{
  "horizontal_flip": false,
  "tokenizer": "char",
  "encoder_norm_position": "pre",
  "encoder_bias": "qkv",
  "encoder_drop_path": 0.05,
  "encoder_widths": [64, 128, 256, 512],
  "text_encoder_causal": true,
  "text_encoder_bias": "all",
  "init": "torch_default",
  "lr_schedule": "wsd",
  "adamw_weight_decay_other_params": 0
}
Rows from block 8 of the image encoder of a small contrastive image-text model, named by matrix and row number. Rows with one number belong to one neuron. Each number is 128 + 32 x the weight over its row's rms, rounded and kept within 0 to 255. All counts start at 0. Numbers have three digits each. After the name is the row's rms in percent of the matrix's.
After each neuron's rows are labels from the 100 images, of 14976, where the neuron reaches its highest value: "responds to" is what is common among them. Only what is clearly more common there than usual is listed. The data: simulated telescope pictures of galaxies. In brackets: how many of the 100.
# fc1: MLP up (encoder.blocks.8.mlp.fc1.weight, 1024x256), inputs 86-171
# fc2: MLP down (encoder.blocks.8.mlp.fc2.weight, 256x1024, transposed), outputs 86-171

fc1.184 103:154112136146147130096126164196126077120134106124059119155097113155117090145115167149144130108164095109154102090129187154133098176093095074147093099128131136115050165157145100184061199148135087108068052127153150152098154147103156147146150138168123111115155083
fc2.184 105:108114073116184143153162094095179125181105133143130115143080083109159132093164126175130218058138133024122126129141109121125130130088118078152105145153132117126193127144100180131144060150189096171180085124119097072095101069135082076114124123078103155076146118
responds to: many-armed spiral (75); winding: clockwise outward (54)

fc1.421 103:156116147127038123096135126127170099129114146159147167075134132137134107135129149136120105138131131179190090124192147094183206166104159156123100129091120141122139217152098198143113195159073122152110172119133122096116142136167093115097117129112140041067192143
fc2.421 077:166159147189112121138116118123101108147141067124177098096150084104097161128120114146118110150133115171056145121137148129150132130080120126139177114149102158144161152112129183143143072132205131082108111163108151194118132150113176093135118126112118125124104123
responds to: noisy (65); round elliptical (55); flattened elliptical (45)

fc1.651 099:111097090106098166172104119143147114104089155154126117153054123138117166114129100071116148068173156132116137101164084145164086164165152137121136139147077117104140134085095193143160178153177122083107121159085112137162144132201119091100099151090152104126173064
fc2.651 089:122126098130117151127068116145135113152171117139143150113149137074058193148111132124142116166180117154191075166131100139157087115120139154139142081118166099125090249103116152139137115144176151133131157068160166084136124147129119156096091100076169115149149042
responds to: round elliptical (78)

fc1.717 106:145142145153067120142151203094131129160132126117122089098128105151148181111159134141126141145062124152144104174131099129105152141124135174105092139113129123185091143116171159135193088110074104113110117100161106148138058188148203165108131121144116132115148165
fc2.717 101:170088195183121077137113106134158124182099152162088062176121111166125127149155094114106083148094173058136094133127146112099115091119122088183148085106095133113151149155096143121130120133122137120149085133153095146162097120118128072119176106042124175112093107
responds to: star cluster (100); bright star with spikes (74)

fc1.553 095:115167139156111116123110131127160140129144171136165092137102121143156086155088127132185133123090194115152137121162140120174241177166093170144122165107133141096097111139202117133087114151121078129122146105166121102134128101116140184189122162154098112092142127
fc2.553 102:108122100187137149135157138143141145176093094140086134127161142153115096098157100152187163110056149115130116114156114159148114086175069141143091087126157102135197113084128157071106105147163205089083086117134151112108185116147148129118059114133171110132152159
responds to: winding: clockwise outward (40); two-armed spiral (35); many-armed spiral (31)

fc1.754 099:185106138043083170096131100131136134098140111081144116193152125155186128165164135111187093132077164067196080134120112158163130136125039077152153158047127081125153115114089100128124118154087126141140091106155143142168087096112147138132195143154089070128151170
fc2.754 117:114096159070087157143136055097132093156111116139086131146148058133142100176099130101172142191173095114089073195123124091110090096090102121133166160120163097095165113088107137121165126081146102140096163145103101125114115108097162138102132134171128112140128165
responds to: irregular (100); bright star with spikes (63)

fc1.659 101:084088108111130166069127161135140143118143068122135062151134091083164105191191080147116092067124089150138087129164135132140100145119100180138088164144121134110087098189152149143107144058121138112120111105126110166135129136179107125108076112134127154154124125
fc2.659 111:101118122146156171114096123123194157104123160160062208097176136117150100108124154137136106108097092123145148141153135102128156087170163093083092127102120163123101066159107133165131179109129122092134124105141146121102111139116166170162123071122100112119090188
responds to: flattened elliptical (89)

fc1.213 102:143209153124140134168122111145181136159129110078137105137104140120177124074134126200105133155152164124122142151114196117141108089069042133094186131133114062109104139107162164140112094165131113196133153146075111127168056118171074094179156124152124097137106164
fc2.213 091:123136105070104135160147097174122189148122059105112142088124133126094158106096104108094170204146144117127133168072135165160130106117118147187105177095145105145151138113156182144141098039140112088187175082102144085061125092168116158066153104086098145138169162
responds to: ring galaxy (98); tilted (64)

fc1.117 105:096106095152105146129099105115101125118155169114130108130149096159098115131152083142158150155130167155119152082106131122192032080148116130135098178158084118164060070090125160125141185121110111136152115164091169162165135145112101132119110143151091146139157140
fc2.117 103:101111070176081122109093151162167156112084138195164125164128148048151079058135124175154103175108086163122169148111131111112142099131113171130142184151160093088125174091121168162087128141110139174186164081160097085156108152116109077142142085189177124148145095
responds to: round elliptical (66); flattened elliptical (32)

fc1.100 104:164088093088102102185158196156127151125127105134110196099111126156144140126155159129116103204122128139142130147123089130105171116115095108133144116142079142133143133123120120103132166115104087072111125143165127139132151096062164135100135109119110132124120029
fc2.100 124:106058123118100145132137139141114117133122157047082145176117089163167104160107192109136119138124126063125105153129109117156118078118106149096131112154151122158125117113104145115145070167145107135115150088147130169078149145159138134096097135118084102125132099
responds to: irregular (100)

fc1.10 094:150166103133083176147064173190168120142109170168141090080102139106117132134161109135143149126122140177137154080115147125112125047156088165069134085119101175184090070141130093170127071120095102111171144134095176181141112111129140119164182090148154090125075119
fc2.10 101:132100104155083181193087100131128145132131146084123091136146117148119135152114136118129123096124122158153101153099153145173091076125081173146178133194093160083084104062110109064073130137146171141143094152157116078127096109153172133088124118135095143115157152
responds to: edge-on disc (75); barred spiral (25)

fc1.290 104:174170138131109128118137165122116081125142094100100120105158113094091159108088142065127098132114105164123113136196115109138079108137124152120096177117110079074129117128147140154105113112209187138160169095174096135108162182142146120193132211109114182099119144
fc2.290 100:110155175129131121123125146140155099193142173139050109130122159176210101121121113129148138178111212155113110090100178128090150135173198155096191205100138120150084071105122157135160068161134094117153112126086129129136141116120074110102116183131154097131131186
responds to: small (70); flattened elliptical (54); round elliptical (45)

fc1.482 101:107115118131098131189200122103133073098080071158168111088099126151118111156089182115174132123095181065147065063142157192103154143100101096116128122121108082181173119134116157163167082083110125057094152131155153116165128159114166112108102095151173129117110192
fc2.482 109:101134136168180130079120160182149136104110163144196132149120105166043164144143084149122072119116094148172110118144085139087116079127094099115144134128095150149182137172185151151134111164139108081183108145150142141129147149095120113129103094079081106164163110
responds to: edge-on disc (60); barred spiral (40)

fc1.742 102:146146104181183108112128113104212087128079092079068106118094204165158110093108160159102107142122137124116114140170126096122110070176053163072140158103160111117090159101172138175197100136065154145066116108083141207145049118108102114062137155170119130107097139
fc2.742 090:159116128110118100136159086154143131114143173106090113119101129131125115164110164127136121136170089163131139117050168095104153143158138133114158123109110144128116101151159065128116131146043159127166073144130131160114129130120107135052092136147162136103182115
responds to: star cluster (100); small (53)

fc1.617 102:168204095152090066124135095120109130140129113150063104181144184148161140076141134113149105083129111106129149163140116135098095148103095115100222141105125167147186126124115213126206131100184089120129134127120174119131123131144127136065141181162128100122148213
fc2.617 098:198146149190139121119088137139126132168110096090101136172172101196109143130102117176134117159108109120093120161088118088115116145157187107142140093128136097124148155106207122151136119172121159133153149102164090162095195161099157090103081090165042127152145093
responds to: two-armed spiral (90); winding: clockwise outward (57); bright star with spikes (54); winding: anticlockwise outward (33)

fc1.660 106:119124142091112181144097170058104071124145093133106119106170170168206145120112163141131141172069166056152077156151145153156201128062085102156132147069112112082085134133073129149131095148157167175082130145157080110169116144142149109142135081088103071130114108
fc2.660 112:111144137084154104151089098122168139104136150135137180153126086114087155170085160076172189132138193122116127155092135112157115127133051085146150148104173140083091159133101151194096097145158089141162141070110083096073096176150102084154117132155097099151141174
responds to: irregular (42); two-armed spiral (32)

fc1.440 106:156111194146186140110140114163119072109166171081125134138104147071096160177092124117149144107106059116144074102175133124102144079120142082149170122142062095128155159153132146142122099128130190156141101116165141189062100103132147041150082095116088177122111057
fc2.440 110:123149077067121119113112139152132112095138143124077090141071072119188204162109142150132138101132108139141147176178137130095140162192151109172136109105146133081133129162145153137092146132103137074131180140065141108128108118139116133157158115139158070058089124
responds to: ring galaxy (90); tilted (55)

fc1.164 107:121110095121139197123096128165097071085117056147146149123165087101202138201104123170164157228087108179151143065117118085136104168135094110102128200119122117121179109081122141136170147130159125105147055150102140160128151104093146098087129160093088145140176111
fc2.164 130:115113117105168128100137157130087110170118123073154147103142029121147143196061144079155124125163115052113166146134117154156142084116098154138079127132111110139168117092134093133180118129143104092113139146153050133100102110123170160143164118126092074192131123
responds to: irregular (100)

fc1.543 099:098166139141236165125103127109168110094121178107108066080163096162172161112112101117127084116126183115148081113100156163139132154092123101099105171096115162117153112091140181144133115123158116142119132127164103159147144079135105149075105118131118118074131111
fc2.543 064:072116125086116162104122126161113121098185227066147175126066118144137178056196156150115153120120158117163124143151077106078110169172092085146135112141136137085135180133164147132127128100086108126104146119153188166193169136149059089154175124137115121125203103
responds to: winding: clockwise outward (36); barred spiral (32); ring galaxy (28)

fc1.530 106:111073145078119213125134128108123148101118091078144071136177093154159143131105155151104131189061135107155079124147140134187105121133094060122152158137066142125139155144096138145119154110151145123101122124106040153188119150093115101106172185162110078168183093
fc2.530 120:107114111102159112105146171119103120108176090136196151164104035140097100147126128124149165115170108134091128104108147086146137075106136110138172114108143117142139112143137151178147124105174153145127116163173103137084096040117208123135102153116117120151104123
responds to: irregular (100); bright star with spikes (52)

fc1.465 101:078103130173138122166111116096118089145086085156107131119130041119101109148140151111173105153178157108118170126106113152134133124099109051142123101137099091098167124120124047123132105108128155160088124129097099097176210093103065157125176211095152070122129056
fc2.465 159:116114177132135122161134101139107138114130126082161122116195145197196125148102139118178107132099102093117147135133144156093114127112105093126131171089085053161124121155078177085156115131118129112105178115166110084085161107135124178137130138128104117129148171
responds to: irregular (76)

fc1.6 101:065108100063118169043118191078105126178148101102075127167098099093179112177154101158110169086144165064152135174164089142175116113095091157157142103132074143097081108138152182105103158157165155141117135060148096156127143157117117112186103100101181115153134170
fc2.6 091:138152083168097116114107092186119192069177149165142149050084099110130174125149160142079161148101118136074134057165117087114138094176130095074113135154154148132109118124069174141135090110136144135198114151098094101052155145174120121207127103093132122126130131
responds to: flattened elliptical (86)

fc1.749 102:206126035173081143148091122134088113113116192148113166079125121095096141094107115132118209098123168147100163155129075106177138167135110143123141087133130104117134158163150116120097093155124115137159133090082122097166140201115129117132115117078112143073152119
fc2.749 135:172139141157126177096078080084116146134156132182097138132072127095133145143110147145119176134106135122166121092072063184138132114121115157122129127059089075115139171104173158121151092150122099133052120126166179134162091089135153133170112114051115139111170080
responds to: merging pair (63); two-armed spiral (37)

fc1.269 100:130129186106083115089086165157062125152111093168102067209126172150119128164203155178119125121107094098200143155095153156140146176110075115117166168105080070175089118097087154127126167119103130132111120199149130149110091088093086137175099181191124100110134126
fc2.269 106:099124147069116169155127098126129128095151090093158163071136029087157170120068113148127137117090155125062050181115122110163080113153131117081099106154160148109145136103123160136155105147185166111132148166154055100135138105132139089105150165179095097083080148
responds to: irregular (79); bright star with spikes (77)

fc1.580 084:130123116104060124165102163151096088121123123082145114193116130123084125181192110130087132121086104168132109127098133145104173119116154082146228125128097081102155160154106102158127146089142132126167134116182116151171120094149169111149134124129119127089090103
fc2.580 116:081128149100149133158178142145163150153104099163110123103119110113140150089074172143122180098179110140096113110172143102106085122142121148092175154184144164113102100153129078096056107106122161109122120173114072134117138145131140138141175075157110158144141145
responds to: flattened elliptical (99)

fc1.20 110:125094134123138150140131103129106120137113113150096147111122152086135087139124133118121079146163119100218111180166118207169098048112033117141142082106149154139072179081125153139142143099123144106111129135057124132137117165178062095127121085132088097162076176
fc2.20 123:162128127104144110093076128128106161144125123170129069127131103159106127092110137113115148216128099124110099113128185147111091122133083203115156153139127165055177190148139134078089126139108144156180051142123128119134163126117108112139093094108088081123126170
responds to: barred spiral (83); bright star with spikes (57); tilted (53); winding: clockwise outward (45)

fc1.53 103:179132125123074199128127150071121149174097158161136162061083106104087165148147080108154127083153170138144139030058165138180122120127152220144144151157145133116107126130119133200148126167122126120109181118124124084147194098134127115133128122092145062100163139
fc2.53 087:158146134120147182087077127143135129095099139133167168065196066125081200177157120088118168058168108140094163153118147144092101135163132161157100058087143093124142182138126195186113139098127053088137124117131155141127124162149164120124152136134190100181109110
responds to: round elliptical (64); flattened elliptical (36)

fc1.370 097:159122118133155142085188110157144119140152151144119110114113131095162194114151172154126147126129144128158141152146133136083141095138102133130176133116119168187130096156164108120154130169179104151156113144069109092158144089137113139138114110108109123147121148
fc2.370 067:101130180177122122129148111109105126131112081161140089139115100127086152106107125131075170169182101168120149104075141088075135160135130103141147152113086090106136096123098156133112116076148142114203117070149191150118129228105132146158149167140151119061109190
responds to: merging pair (44); two-armed spiral (36); winding: clockwise outward (32)

fc1.450 104:121086123138137160148157203069131138140183136116114098127113107117124156152124183120145082110209129089200133122095169140118182158092090179106122074082033074121137153150104094114157176151146163067124073114169145116064101131106134156121150127069136085105146061
fc2.450 093:077113115096091105188098083135105072110092156114129131137103146182079128118140098120121160134101175147116101158161091121066112161162099130100131148152133149066155120145140165148072159109134111109152133158100151132148181076095107116127155143157149117211156117
responds to: ring galaxy (60); tilted (38)

fc1.510 099:101131166109146118137191149145138125075107139132144129065118143083177136105123105160149131196087132204084134180128151134150106168134095005124102103210125100154123114110140142143189139079124099139075103110139144139098169116154123180174068084186092109136132123
fc2.510 112:142138196148186125145110081126086142169105119127155129111139106127154110121153073111110110120148172127106141121120147168132109146100120109156077104158161194094135113097219115170177106075158080094150085154065149105170126122151111118099079127137117176128160177
responds to: edge-on disc (85)

fc1.376 094:139140076116158105107096130143172153119105200137148182141146106115073103103141132173121084151160191168159154117132142076117169167087117154104168094207118099140089102095182123124094186098225119102152134106073135128108106099166137099164176198164098132122073182
fc2.376 114:126149180127101114094094064133132127126127181136113187134111156176132130160138135075127075212128138155057096129138108147116165109168176139171153127138121156112114117120161133111131091174093112142202180156146148153177078056136159166122081121123130170093182118
responds to: bright star with spikes (76); small (48); lensed arc (38); round elliptical (28)

fc1.71 097:119120096111119173136098105167128121065131096133121118081113109101128157065082159139128093119107103157118179146134071105092162166113157108140112144154124159160120112103152170140121090147144132077132093137096154169147150154101133148099077095130160134140112104
fc2.71 131:176083133121160093107093114108134102100128099208053156129183123085137089146165136188126142093128147124161148106127093098168133095140067145109141110108135122183174172125146127111165110131139084148081064150138090187164068141143168112119130130123079097134117099
responds to: two-armed spiral (90); winding: anticlockwise outward (46); winding: clockwise outward (44); tilted (42)

fc1.527 103:150100130146052129138163146194158032118102191102120071120125152137170159105160113108089140130118188152173119131121171121094123118147132122174078092205126179193102175144184176165140119112137066100139163099169125127159165153141146105163148109130171097091118167
fc2.527 100:190095145167123121102075147145110082132123122114191097097142087129087104173109114099121157113125121118138121124122099133109044114142146115142160088126173119139076149165113149169130090169151176131143118112183180091113173170138093124134140172070132144114107133
responds to: barred spiral (100); winding: anticlockwise outward (59); tilted (58); winding: clockwise outward (41)

fc1.634 102:171118141208145148139111116083122132114117112132117083144119076131140078105094109144119149100125103099129140128065159166077128152092180070106121106108096141141149134152108138093102132073103183139127099112046113099142199164130111090099101146142149110086128058
fc2.634 084:140104113161129110153171106164144073135138142137143180149100093147113123088104149096107095080052133123138156140119161112087115095108165118093142191085141096144072181170150128127148149207132074213107116092120103104126173107128127141144127125151169156117116121
responds to: lensed arc (92)

fc1.111 100:132146139157117123105052079129120114153129096128174115182091090110180115091112134151105194160156199099116178127122176191086140110126120134132134122120153077147102125169131135118145107118163149146122140180186151098136179110140106132170100101121067042139176146
fc2.111 077:090088132157162110176174106169120147147099084153112094100130108221105114123132107103141150181194130185169152095156142140137168095108100137156079181094113123159084156134136188118147113109085128152127108103146168129131136110131126117065102133160117196172147116
responds to: ring galaxy (93); tilted (64); bright star with spikes (53)

fc1.548 097:087083114137120092125149078157187165142112164133106068075124085091140147135100128153151162110099183161123149100097151095138077087108113107133074053140123129135125194140141146141171141113076088082141156121157148137133160133135122098143104161147122123091192134
fc2.548 103:149113160150145173114117100140154110085107171076168147181122125155123103123090095115107110130084133124121137115136118110129207165144162140152097156115124153136085109166078142060134064135114169155126138125180104118158117110061167146082127107115135154128109136
responds to: small (72); round elliptical (61); flattened elliptical (31)

fc1.277 098:167099098072105154105126110183173157156187063160156139113156141021117181192160112154118068160104172137187128091116179129176113100156115068160099114178168154110125127166105047078142093133129162172121151110127144091094176150153182151098129118118129127101153142
fc2.277 087:137104142163154117176144142164065124160065146180106113101070136127099116029166157183074115100185113126101216098126164118103119069102157102073179120145075133130089128159121113143121107075083117169158144100173106140145108120132135121162151158139063081128113163
responds to: flattened elliptical (60); round elliptical (40)

fc1.212 099:135157130137092136110118188219125085143140140121193133115072152181137160096157179110036176124126095139107166168168091145157131150106115130189217117171130131145160141179094144131078042104127141102180129159148149072187035121122136145176125062116147101124104102
fc2.212 103:132126074121115130105119123120045122162105111135090189094132108063135168140141128122108157133078105118156132128155180148120147098138168148160101082162158223146153187159134187151141053116149085102094122054090097148078113177129109143140104082133148142154120106
responds to: edge-on disc (100)

fc1.170 096:122101140182175183098134145108116144119101129110147146115135114121157094166129166106128191126105079082186155115110191151115173119079096102152099127214181109099120186149121216163105171172138178124176074114153072151137128155165127148114143129120161176098141099
fc2.170 071:109155098150145131109138067120096108124168117125142112150132086132083124093120122092121164072145152154115186131126151178125092097131173132087118141128138128165078109036177060070152150149086103093080111135087162061087133031162136162117148170111153109113116116
responds to: lensed arc (61); ring galaxy (38)

fc1.87 105:124123205136082128102157175156153096072113122125130107139093116092092158098161120085087110116064082152122115099164117129185117148146104174072091126112138142134101145133125112188021131136108148098147149119151133131125084147092111137214124138124178127113113091
fc2.87 088:140115124100178190125093105134178148087097138161057123125133099104093131175157200084167129153111080156127139141160135127165134109132127050157093149166177129125124085178131156138165118146138081095088140115118099052106155139146122084165142109168160113127158130
responds to: ring galaxy (75); tilted (38)

fc1.624 101:078162183142140129123114089099174104065129073118107147087130178143167152141098136155060141132153127098198118089152128085121156077098116124140147090138136089130117099106103112097161140143138157163132169154120169177148128123119110107128087127144136111082134166
fc2.624 063:138149125103072114121157042149084134179115115161124107188137133080148129142203173089111124127088169140077136110120120145164126144139115129099141161123121097132135102175107135029086128167167103141165127108072154042146078181101143156199134134122095162117108122
responds to: small (72); round elliptical (70); bright star with spikes (54); flattened elliptical (29)

fc1.303 106:098106123101098152109103119118120134159112114104108069145120137142108140152150132120121128097131177150137129107146136184132079096162110129127068075151179132156135123135143184098153135187108144161119136171099164080085074090100126121095220124152136108114133140
fc2.303 140:151159084123070110160203140197194088147169087145144118117136126118146078123104111106160157100146118120125092114101098146153158182098138154121144122120145134168151138063099071133122112124117126134126073165101104138134096139176088120094108169099171157099085116
responds to: small (52); barred spiral (39); lensed arc (36)

fc1.517 097:173176093177071114102113083153143115109099117047130143118128147074141142135156140129166131162158133132149080172153128184094113156125148112084172142144137138089159087162150132106117052142111153127059150104134101126097080177115095092131133125115128146156138203
fc2.517 094:140136136169091083142089109156065179163095110142072135145181126176055130052125151144155121116122111123102172093138158106121096127170143110159170181129148179092166115132126128128141124099127146123150045180095086172145095075078151118138155118119095091137130074
responds to: merging pair (53); two-armed spiral (47); winding: anticlockwise outward (31)

fc1.456 102:091150164131106101073080150104111145116160089095166094137095133124120144099122145158129141095098128112136172123105168143150134151148144194118038102150134132096122161078175116162121218100105167094156111138146125131136133179130084137104128094093202131132093117
fc2.456 102:071070100099106157126136137080118078074126103088112146111114100124141136089152133101098100124114168151157107104209131129143085070132110140124063178116181166165149126129063152104176121128083097110162141130151147066105153108132158117152085129160168138151156108
responds to: barred spiral (100); tilted (53); winding: anticlockwise outward (50); winding: clockwise outward (50)

fc1.746 094:148113123118159140132113106134165114069144106036179098128135165101139087143130127143128136120041153073129132119174143160117100156073079167123102153154108120131139128129140178088089136146186098175189137137134153200123157170154179134090057102081079154174096103
fc2.746 083:125127153132138126152140149055113171143142123090123122029117127088149153097137100100152081066198105198110137120102201061157163123136135106070136140087107169166095132128153134170127180129082062110145130110104179112139136146165075112140144109130117097178149128
responds to: small (68); round elliptical (57); flattened elliptical (43)

fc1.183 099:101136137148119157083080104093159122140173075121121115118117078076120120100089105140134116150151131095190146148151133146132107162144164205068076185115172177122111176067103181150078155077071181153176112115140162089155156142179077127134125110109164110086097168
fc2.183 089:091076139106077102162184137095113121127101078134141181135142099102145093116149169107097151100161107168125109163200151155100139101138090135153095162115148137123101086097120130124174120094142100154137096059133146091129130168175121100138104123098164066131128112
responds to: barred spiral (100); tilted (62); winding: anticlockwise outward (54); winding: clockwise outward (46)

fc1.567 099:108134144078108138156160158173127150108151174142120087162166139101158098109181161070189150165121128129157158118202135155182149086165112085096108118096040132151132117165154138113149133085138109095125107076122153088167137142144143134109070108120105100110100081
fc2.567 094:158108133157136135104097093092193094153102152108087100104136179165107112072131074092118124137113149097061058183068163125125111160103165091121128105165123163123146067081161130175197133121164067153125107210043152150124160113149142105134103101154077121104117121
responds to: small (81); flattened elliptical (52); round elliptical (46)

fc1.343 098:081146092158127142133140141088165090144111049131137102183101104089115098111112098116090121161119129150127169190116145110106080170100148139146085201151164089097162169141126153125095114114119171169094183064085119114126131176140108142092084079123123080153171128
fc2.343 091:107168087079160116180122115094093122116157080099146154135173128147091082089164108167074128104143127122121210074137178158121175134125125188107107100073060114116123101148149123119093114087126118124116137164143047081128115133085132128079145177101081184107143143
responds to: lensed arc (95)

fc1.699 100:121099118146140094142095223124104133149081138112162081155174120132101119096178109164140123145092067109141102170191108124073083063162112145093130155124112086151132084181139175110173140099103136142041162123102096171182149155131173107131105180114189091109190060
fc2.699 085:100129121159109176163130190142155133134168147152144123108187142129131118128166100141120100086130137131123063157190091110134108123068163132135092141142088092170099131101157168120117190168082135119196048182110138161142119097161117162130078088119156139166154137
responds to: barred spiral (99); winding: clockwise outward (68); bright star with spikes (53); winding: anticlockwise outward (32)

fc1.573 101:146165113066106061166137140051088100040144093172138155161125161157151103079148122097185110154145179139139133136164169107151171088103132164159146127134129113072134189145144076154081111141073136073143129096076111159188134126169115089114147113116202137087145147
fc2.573 083:102159087115150147093142161137141130202118143078094123154186103147054141149124122064151161116172150176191117092181150132102137128147123147138125100080143054124083182197119167128144108164084126119090120118139092131116132150104164163177121148107167209195171130
responds to: bright star with spikes (100); flattened elliptical (61); round elliptical (35)

fc1.537 095:134113129094179100131160118130182077116101118107057131140111171136110153178141089159120093152108096134112125107110164111147027166135140103140132142109117151151143127102165158145115153139183168160152124107135151148149145197121146068195071139151105115166112121
fc2.537 101:108145131086139189156100160127131174114183181139207124106112150123137103108115153177125123136109137138125172119103170166083100159184177130158127107161150088123118066157105112094108115119138119112159037124103182127198108129109075147142166096154199136135159136
responds to: two-armed spiral (73); winding: clockwise outward (48); merging pair (27)

fc1.113 085:170049121122115129139078099126109089087107107146064106114124183057151100125106174133098119149048119118110131081093157115107129105088155142173143153083129046148194154064196136135146158099153089131145134131129129169150226115137136139128072148092062162169122083
fc2.113 079:136110134108178092150166174078136150131142054101106164131100092131108144168147087126187080069144140090174128093183144144221147110141126158139142124167142070105057141111131134053121064157159133119078158145150149138173119146089124140080087159141062092064120118
responds to: small (76); round elliptical (62); bright star with spikes (60); flattened elliptical (32)

fc1.736 101:125110098185117161143044121093131122116165142078195044131148145163124180137150149078107132129128139095093144155136079155098157095123108139152120197127118142167161115106132138147072160111155121137134111157120099093149118151182160139146135101156112117092134107
fc2.736 074:155120103157116099139142160133105089083133118140187146163033153138107119157182140203162138091074095212082200117119040098072100153153162121166079153155168127177124139100122095179178107119105214158127158164127110116114132136096106064114138134145136175091127077
responds to: ring galaxy (72); bright star with spikes (65); tilted (49); small (48)

fc1.161 102:102164113149139143131126086092065064107120114108137087126106102149102155143137155162093110145105140111120132126110142113072131113157104148140122195164114132136095132130188148125109094135106121092215079107138088143151153166062140097129085123111111173140152106
fc2.161 084:079117162171140117096059087157130172136126120150127170143094116084163180119121146119185107100139129103077118141081089178128173175150126163107092149106068126106118178095171100094087147040142104163180162096163159133131076134144104135151147149077106116130144117
responds to: two-armed spiral (64); winding: anticlockwise outward (45); merging pair (26)

fc1.221 096:132073139145130094084123154080210083153145119070140088116109160123101119139110151108157061176123184162149135164116167102108110166115104153118094120086151170103097086126130109169101088060105126144121189112143175104166144115131147156099112122068186124148140091
fc2.221 098:050119127108130099121107161106117140128110167115098158123120166174148109091192105102129102041116086200164138145137185128144149073118115094130067118107121133115110122131071177098100126147124159071143151108099109120146099150117086132094105189171179131081147140
responds to: tilted (40); lensed arc (39); barred spiral (39)

fc1.416 111:187110127129195137149122085120125071131127160112124154147177063114130165137081114079106117182178125083216136123147107113057169134141155092054155111139089103194147138107092151156125118145097190158172107108119125142085127170142143064118106121145153126147095108
fc2.416 101:137168106075136145103235079170122119130123147137130086207110090141114117129124123157132148071110105070114148148093149136137124125152116072103124095125096134103068152148190116154112104140106104126171094073162121133137156092104184128103134100067110138138170135
responds to: lensed arc (78)

fc1.217 101:122111093130126142063044119143068118101080079116071162098149093151101170134161142132073106132119105133110130135168083188125162086113129157150156151109157161116185102143100169138091139120158145119134110146091138103130074184146118120147084110122155140109153122
fc2.217 093:176138142117188121133184087100081116109174115119135127121115097121159163064133153124102121156078117116057049125162125080118169119097117156085121142148109115134159146195118144110083115138174144134102208122163085138143171153121102123168173126197113057157121083
responds to: edge-on disc (87)

fc1.380 095:107102131154129115141097112187146092065048155090122169136060169160092164114081138146099163149165172157103080147158069151167122130105155133151140130112141131152060137123109087107145142145120110159171153114131111111164142126187200146063099179154149182130166115
fc2.380 126:143126131130146091213109054148109183113145225153089119135124162100092173108110106127120119164137151173143167153133134100150150123073145122134068152137118074111137095117177121122071176144121105123141135178148110166113135149126140126135175117073157145086118111
responds to: noisy (78); star cluster (69)

fc1.740 102:135117141148161119155145077070145071093150133121106112126148076138087143134094165104149123194127163117087104129121106122110159166124148167083171148136102160065116172170083118154146152127103151153170146144113148115073134187119111101126172166171124140140113119
fc2.740 107:105218195139126124111111149114137061149135141091131149151121128114127200140160143136129089180087113167129131118160170164098085135180105206114155154107093144107096085105115150133204132088086104146155118098121125117164114125108068167107106139132116202126071111
responds to: ring galaxy (83)

fc1.172 096:145115101113125170110164092135084097116122122113141139160097130140124151058128189140060109110088129116206108146118187129136189140094178136103135124137098148133147130177169139115143102087161166120148145127137137091149142204108145130146132162112128118180147111
fc2.172 080:106132089124169146129125045135100196171125068122103105171139120166081134084115095106163102110149120129092092130141097132116203189140115169080089085165133074070184111075166068130109137079173131146155154128143185161153092093099120171160109158146095089171135144
responds to: many-armed spiral (92); winding: anticlockwise outward (49); winding: clockwise outward (48); tilted (47)

fc1.541 099:160162090172111109146156137153112139109112108093173125111096185147120146146110098148069085136119115158128117125108192137054154101086157069157155135087141105166142172117155095056112107131151131163093126102169154142154083185162142114136106151105080126143100147
fc2.541 096:146100175161103114129137045156147124153100144118124095123134192178138152109113104152120122161126141115103073131070168131179109142192118143064102110176142163131129077160141136131177163095116175059184168176147078163112097144097066166160177094135109134022124124
responds to: star cluster (100); small (70)

fc1.335 103:087094135117111147131097094131121167159132116154117111141117144104111165139101172115112178098160161118140157166192125150125045066126133156143124072163170123129167098126114110148090115123118206184120077175171134109131083131197077224116177091113095177100167160
fc2.335 145:115090172111103099161091149118061146104110104169059120095138085110097089111078088137126096139158118130160087134180150113116126131139097107132081110168106207142127165121145157123172088160124117194119172167104089143130134096148119095058113170197147140116126129
responds to: edge-on disc (95)